config = dict(
    model='contrastive image-text model',
    train_examples=295000,
    horizontal_flip=False,
    tokenizer='word',
    encoder_kernel_size=3,
    encoder_stem='single',
    text_encoder_fused_qkv=True,
    text_encoder_positions='learned',
    residual_init='none',
    muon_scale='original',
    adamw_lr_other_params=0.0019,
)
Rows from block 29 of the image encoder, named by matrix and row number. Each number is 128 + 32 x the weight over the matrix's rms, rounded and kept within 0 to 255. All counts start at 0. Numbers have three digits each.
# conv1: bottleneck pointwise conv (encoder.blocks.32.conv1.weight, 96x280x1x1), inputs 210-279
conv1.0:141073162054173115131104065102092097096193127128206113105144131134119098061148105062142102117120143143151083104114147099172105120168152092169093150143099126150074146122132136161142092116077100128156183114166114
conv1.1:158076114117110094080112122097132078107087101135116119124114147110082159090140088153113116155168138121104082108182140179108152137126078143122146115138094129118118125137121097138118125118110093079131132149111146
conv1.2:175184132125190083125109155155125084162157156084127044085148072101053083152142203103164075043116106066122109104095173109131107101068155129121194117097127201163129134131049100077091103128123071166220161192073112
conv1.3:147133160159150147107131070159123166126094132102154157096148106213141100163074135132151126059130138060076139113196171134178185079107207103121159114114148067126078048149136078145093119161106091116092131076173168
conv1.4:085125179161142105130111192116213155164100118094032174112145033064075160090201230168127137160096172133126108255090144098132124120111153126163140106098114131119126075202110106064173100117109097161123091134115160
conv1.5:100028119167138138149078200131137171103130117196129108081154211094142038050179106177086137174016087099126124158110149086130140111126118200137090078129081177116107218108092160108108154182109152161108115156117084
conv1.6:161129142107146153131126068120092097149129108059035107160200124165131089150127221145119081133148125139151078108126155149085169089099082095059101114121093176173126108158100103104099141176151099113111124123191100
conv1.7:193133160110104164126175131061135130144117051130154077100161204117077019107107112053105168097191164173113061144093153060125111134072129104110110087140068147161154130129098108176100188112131142144188079186140135
conv1.8:074050242130141221100143174101066113056162129135135068162193189126147129111103186053094238103170096165107181236136191150106134108079170099121163114089153134082121058203082114126166164123034139120237141184234157
conv1.9:125134125157147111111119100078103102085137054129154149120135147135144141150107122100125169129155096126174088116120117133112102114130093126131115126134136127101118159169154115125156103104100159152109122103106167
conv1.10:068060103071094143147131115142098113147131163102082128136123149152119033122095083097136111138075125169118103123154124079075145129126138093097124110181121096139187170143076121068060174092147072146086127163102098
conv1.11:128085167131086177166116130108157185116151123100104188107139111082104119145141066201178099097054055104165143137126166166150096118102104053101095130113143072126147162194124137073117079108156103083068119179180108
conv1.12:171116186162099122151077124112080137144160084077085165161181216085108093103148180169108062110099139125122163163105170078140158123105086142170166092076116124171081128145120126124080175098120122175089147176163148
conv1.13:114149106163133109103097171103108102151116163149212116122124155110172183153082126102137169121132127118085081070145139079128103133153158088123080139136180119129071171143131130106139100098059101157141108107108123
conv1.14:061103135097109139113116122141156095118176111100099078093128159136115038165101144149167134139125109156155138117119121112153138125140133080140082108100122195110136110157119121133150164123124027108152096137158118
conv1.15:095141143109160223096151109126119077100138144050085131178090110082128128169091174071178055088117088112156169145117151121106131190077146131213097123127090114189103184120091185144176163115107107140151148120160098
conv1.16:103080183146158104147119139123114105106152079175181080149129140143129071166150131105105185173132156134158093119091083123014150219123121123154083071071160110145056177200111138101152111140106100133150137039142126
conv1.17:148174056123123083235130095123126172141123104135186166123053154122137153079142129209134067156090150151044091157135115111104107125161156154118074157107207081080091113144136118104129085148154143157107120085069105
conv1.18:171094159099145167107139174113137184058121102098135196070112121060174174127065158136133229140128215160201112205122127123123207156176201053153096036100138091130133138197150153132121148158150103110114167165077193
conv1.19:139136180152160123123091162130099148146154117127159136125144159122124131173091159119135145137105118144140108115120104095083140184111138119140095083144133148096086130168139118122104120130205109121132111112166099
conv1.20:112142179143188114092090078099105218212117101062133232122148128155117079165146090130191255098133204099202105106084090129151123124129105141105171087149146139111156098060162126102093120112089135107120116136200132
conv1.21:093099127121067099045140057149153116100114095130107131088142142058211076074159153178114143149167117168112090135169117095115133202160122051074088173132131115123093173154142150166196187063111159116109142131155105
conv1.22:157100169081103177140076122088186130099144072087202097139114169142102157106115172169169155139100109154105152123136156093148131124120147140095162187100096182128138150133134117086111128119153148156092186102143120
conv1.23:099074131113128167066155079135159124052183170125153054094093070203098139128098078086128078128204136114126046097123118156103099104149138200160110125133185151190139133095088099094076071126115092185137156168123075
conv1.24:183025150157097139189156134151110082110147141122115138096065137101168185223126116142140057153089118106137168042141121109166116158087101159118149090060168117171098173147150118199185095126129156167151133089127126
conv1.25:122075140118070126118105118144195125132157105085158116129107131160110131108057106140193132160120134108131135158151129119130128138154068138112154134141121073104225133108060147123078118118167118168169156132098105
conv1.26:163087147143176114165092149100110051087075108132115165085088076078094106111144088075105190130141142068111175100123117086125089118143119148115057115114124060133120153111177102103179111094161093157160136149107117
conv1.27:138113132138097154171119110141106110123099117134207134133102117127119128119054150093081114135068118089109074119161117128109147121116100087071116123138099107112142161135123087144136082080107146080170115106134142
conv1.28:129086137072103111122177122120107168107133071084056162083126097141145173062123104138197128178111126160132066120142163133077133081178069084136102081148108163091152107163065132105138136122113122095100103109064125
conv1.29:129062191135162135096170180110147103090079138157113077096126159141160114185114139135119135153092146099112114143129149077145124095119128137149163147124169160120118080103133127172130103140071114159117127106120134
conv1.30:092187063040118066120112137109092153168085145098163141209106126170070120105106113173133111107065124138119075128103153100064123158100098090179130130196125100119154200096127114093140129040112123105099075148119100
conv1.31:129079186122185139080116113152099107099084137152153143132188104142076142082154097126136147122059135120117172148138089157105178173176150126042134083118106118095141132125135120117097128115143179050146125141140167
conv1.32:063103164161123083172131065116209083127192114149100054106141108105161125128096105137103221174151161139130125164140108193142128176150177160151114109066111158110146096115180124172089158114108141097104120110112068
conv1.33:095135153132125166138111163154092174126107100151226179127205111100121138158109195095108167120141170137105120195120165116121092082111120115144089080101149133113099123101160105107144139140127146102133124079147145
conv1.34:107078113052131119174150131141125075158091138077121168152172129180131115128121137118123109117086132149064133108168078119103099157163122059130090124150115131128168163159093129069131141138152178173171086160132116
conv1.35:117111136140142093150076107152122085101108149107154063122168096138099162113160136100143183185130118120142146130134124123153146127163131159082110091100190129110121099114194142161126121149162121133094112086138115
conv1.36:074097089071082162118125075160115122098109084071121196149109154135134099116127161149120124154141128175117110135140074141096136180236127175119084076069141102116068107125190114084108104159132087110152147151171123
conv1.37:151083133125076165177132136155119051058120108070137109112151120120164127031148087255163096144020166094142176130100139151160116131163094001157141103115135117135117157124061167115114113042196131123141129173160165
conv1.38:143127162091151067132069170115073101107184061117132089148143117171144112140128165114138153159131139117152050105104166115088117126112107161086148082128187152094078127129144156068142118206125127109204099144144088
conv1.39:153136094127149110116093143138166191172133091065073129116091092124072121116168123077165148055191117131108116120105107085147135140132113113139127116146128096111077000107070135106114154122087034216121164102039127
conv1.40:126090171121155102123090097083113140125153135126092119118160135151133096066118057148097093132140112150066000099135178126036075159201082169080129117155182109138157153098122132138128137162133106187153132112166097
conv1.41:118099221105139236111084093156134142100135080063130079102199142123101137168142095142129131126122117140120146095127117096144158203179172075075114171135096105139172133124140132146168118132091114083149125057229109
conv1.42:132171138098157153114094103136128138096119166104127080173154117193088059041065171076074212140136083115106122166106146101148155128134132177137130226159122199051143176074072111063117109174202098116228087161149089
conv1.43:125145151144109152139162158100105190143126126161087163090135120098061132118070078079168143146174133094162089164079145157108078087136075136090079030155093078106085209138111124086164059100064144121139092061086141
conv1.44:205118164134119113107071185106051138105131114200181133105129139099112154163139075073079133146151152166137070161114089090113097136114137139139056074116155103108137071092138111120137196110146128112088166139116219
conv1.45:135170127144124135119233129144162169133113150103119128158184126179100072137155097154110109098086098139090127108078074139122131117144109118201127101114117144144164128146179139097108114128150097066142098179214072
conv1.46:093148168162163165118086086138088181189112148054110137147112160148086107106115140144091148127063090121139161103108157101166117097096140124132083151146165128096114111114124136155133128145116113167135065105206063
conv1.47:099152090108162123125151132138144109117216135081081097097098115080077237111141123132151076171136142163168153156172146163099150130107140087135140143097145102100152106134100174118053163150131068107128100086126106
conv1.48:135069101073103153146108083165166159163162163141222082136076128092098128083178117150192126176142130109199105115139120106114113104165078164125103154142125088133056156076172086154172157171121103134158166127125131
conv1.49:104081096098135126158112148099133081061140113174162144172197177109101165097114158119087160175126135092064075098131171125124173136117091160096118122175107167128154129073140119123149123152155080149097126169191090
conv1.50:239169110151084194124154052098180252097137118102124158128068133090109089196089126159090134145059183070145198092141106059164172132145079138155156097108086118125088070171061156070169137157114155130102138187105143
conv1.51:186064129156128133150062108127126108118102072123115255122072133143087219131086127129160075090142078086118169078178116165111150146110123103077128107154149092112121157164107135052210080098121126115093083160144143
conv1.52:129116122159093158139085121162128110122171101175170146140099201120032001200136126018067090146234134106007066101166124113167100139194065166057112150160168158087115181093157110157156045157149068164058164130149052
conv1.53:129047157174144206206152100103116097089213126204124139136123122104143135126105134117127145139038121110132105122106116114124116164129072166143168109148157103131146126136123138096126168137109123102163097088111154
conv1.54:151057099124111044166132115126095090070116125168165000093139085121094214172133127114139096095159139159121155073103100137113130163111139141166160100150064120129099137170113121109161104086130066132081130149088143
conv1.55:096012083065107118206132154087076108066134126148089121120101128137144110049193133152157187099065162134121058149127108138120122108096118166101137141162145145113096132102114129069136168134098127179186103158040139
conv1.56:127091194120125145075086117092169152129165085057126047139200173192117133074145120140098173159145209140087090109117119142118090123139081053125192159107137204154104105143141143172142136140173115150128129092210114
conv1.57:121178149138130152114128141133062180177132121127003164165091147163120083092091091114105145106085188134088107119107140142124189137174160115233119070095140127134072150209112097091084147115081119127125119182109148
conv1.58:066069112174134141061131126123160019080122116137052083119113047128135194106084139199140083107091129139086146092145128132121127109150121099092117149160203133105164063155075150175078149083124160091115156074098172
conv1.59:083159181056179113128143093179165124164170170084116097107175156098115081070174119139076165078140174194137091124146133112099059132159080110214119174130173138110114158090096179184112127078126111111145077147174055
conv1.60:119093122141141123073138080109153091047121198161054144117113138074133031079116163205132114131152128125148070118089171073113148166108133130069118081157151068165067183105172189085130180119146138161148111229102080
conv1.61:157084165091116140142152178150079082104122116104136136176140193191119200129099101096125102127124073152104105104124186055147146097063115134135139128144182053164135152160099152137127149109132114133092118150157229
conv1.62:161089138075168155075148132107129095109168120080158153141172033096120132073116127122090088137141081086121128160134129102191151075121135166069126181118115135145141112163092146138152170153126130109099151086166089
conv1.63:083078163148156176093115127120127147123157124115145105104154093141096120151139175123140143075107138134139056141103151138071127110106067162135104162167153133091144093143127150195146155201100104116173092081120120
conv1.64:155126152165155187108063127098102140173100106141138160151166154135086145175078208090161155108147148110101119088097116158123144160147136126091138122132158081112087101150105163138178127156172131139153121130141083
conv1.65:089098125108152128142123098138131119086124098100134055117133154130136124113119154135139156132155128167141181139108144156110129100128157118161084131115129134129046133108174100137142167118130153129146194059122088
conv1.66:112052210100092167134138149087118073091088106076104142147081118107063051099100201058076215176081164159083056156103139140123161100144164044165191086107153131132109128229086195123140166142086083089126130176070077
conv1.67:087083119160067224108122226114137096094079049132150094189031130089161173178136245164162040046094128113132132122126055137163139216111109101072165167149094195102074058094109084133083153110071150133076083087154167
conv1.68:077120139123120122114109155151138056135155099158149068152130239122130060134212073095122204099163153173062177216071122113125143095128152172255119122126066154146203069129094170111075236124166126147176153195109034
conv1.69:126176150163140135117126120041136143129120120150180127148124115103123065048111123080028134120109145133081037142154116098000134098104098154135180097082141129167151077151152135117161154170110126183127097151119099
conv1.70:108174073124099082180144129119086151101096145139175115089141146137125166044127164141045100129071185126115107108093098166080087091099049113131141058125110104142113090069121109138174157097138121083072145103120129
conv1.71:087117140124151150111141080157151104113095111092041107121134159115104095146111161142170153170062133150110115129121165137141166105130138180178094143131116109074137150129136121111101124084128204109146158150111082
conv1.72:151120121137104151157123125134124098142104130138149113108048144126115085091158146117088164153123093106112139122134115103130140123147112121037080214145123099103155114131106104181120115162170106115190163072118135
conv1.73:113109132122116125088088146087166149106151118122130100143092147080117079158163110170133135076164135084119131091075134114158104098100172165158159157127104098136139138061087141114057108104119097121112095201145077
conv1.74:130095146141125156096142163182066111128101157173107131127150140100141150120121124196148065116178142158099104100131115108124139189127074160138161084162156155071184069143101115170145083146117124084179159065255096
conv1.75:153077135097144183094125091136116071131120086110059103110130119129165141149090167134189087162091087126141162127163134091112131073155145064199059142187152142132116103105096149148126131099139133155149141128162101
conv1.76:182157113098147088103162066141159058134117184172135062117056103150170175146103153077132155157160166147142103144135139114145107116152137093125080123140107102115131121100075099136074139145124155186121124100037169
conv1.77:203122138167119138144162147141085122114117145108195103137142119127118255145000075060146096104091210122166078099122128199107137094123100105216126114197110112144149224089113151163169130096117139121107151098150139
conv1.78:111117089149083120139124098093140150132135156124155056081103069131156201137090070144166128087089140137149190085133154226119115080112138089170115060121114120116127082099124104100151078172151107088087098060068169
conv1.79:099104159155163169066090128057085096144142123094166108166155130120128076136085155074096132134052142110161118152135141115129163120103162180156094114097100099112097059148142132107121180136155107069143121129159073
conv1.80:169104104097108137107057012167118171174140081115167094171144123103113088169115218160165121091110162142063152130117123186133208144199118148080140129125142095135130155126139133119131129132145068104129141120184129
conv1.81:178141127105118164120106087177132113213118158115101208070094154126120151071092118188143120095104152066141116105061132127112060103104100109123121132212083150146112117022143103101094070101110174071142087120102150
conv1.82:151135116113139117141084152134084146146164111168096180137117120159115113097049110135089104088122141118035110121119167122074108157189104156095127083109119112123100140105089095095092059134121117193147087098165137
conv1.83:089113113148134208201089092077089110085127118142091135120126164101144095072098146122075133121082101176069152126159122174105094174126126190112151116056212083156135089196145139136125110156127106188181097092114068
conv1.84:135057100159071156073108136091145092102078174105161148148084173086083111086115117157089089147131107114130033056179167153116126129091165108144106110123114096140125129127145121130137111166098170132140203112098189
conv1.85:121066200132131141143125114085142141133129070106103118112172137127152082124117172138081161126147120166138129134142101142085101161124082071119095100140103125134135171172147137111118157098128157126123134050154086
conv1.86:109128108106107088088098171118090098089141051104094061115095184157136141123169105152177134086161149135147137108092121133136121121122126081143116126082116115122141234095072155136119184100125147131112139114092111
conv1.87:097073251123157196132179115130193082092173166079064145111119110051117159097133149124120159099116136111108168096121184076095113086163194150190138128136188117132061054100109079165126096107096095154122068074156173
conv1.88:098097105092062134099115109121100094120076113110176049079156129107093101148076096115136092158113140159148167100135114148174120158116129117184167129064120105108115152127113162068131094192119093118163091148152079
conv1.89:088121151078083164053181123122130082064108120098062118107093108106156150102100103223114180087080113150119078108149105101080108177107140066086095123095168091097143116177169152120078153132172103160114100086111121
conv1.90:129131189150112112090115154116151099127102095171128170124129157172166081100147128107146126128122112126094123107102147094170144077135121141110105123136129112163104121168105099115190094183112129121096068123173107
conv1.91:146117185116073133079111138132155142131081148144156131111134127137075117090143142108101115152109143142112090114146171127095147130121104098147039137128131126091151139121121103120151130132142084115132142098213116
conv1.92:083110094088110126124195149094190142165101142120083116094065109098137143156145120058136139107113127099143146124130124177159083087094167080218105075115082117114119111147114151126135082097122133028120143055103083
conv1.93:161123083110144107106169139139079093089081099143178123164110125133038047224154159042149124093150161153091127136167139178168184179121065062104168115124123124134114149158105148052128133123133139160125111186101093
conv1.94:099123165105180102105107176096178188173160150107109170153096157106142099143098102105117196140085139201126169094128130140143132149156110108230150148105150203175088046101084143083200169085124099042136117111151086
conv1.95:124125098100102083054139134096140091147093155130244030118176089095106199039104117171062137128020121165105050147122166151101130145110127217142116156126119116123138109106121134131087150173127102104171147127140091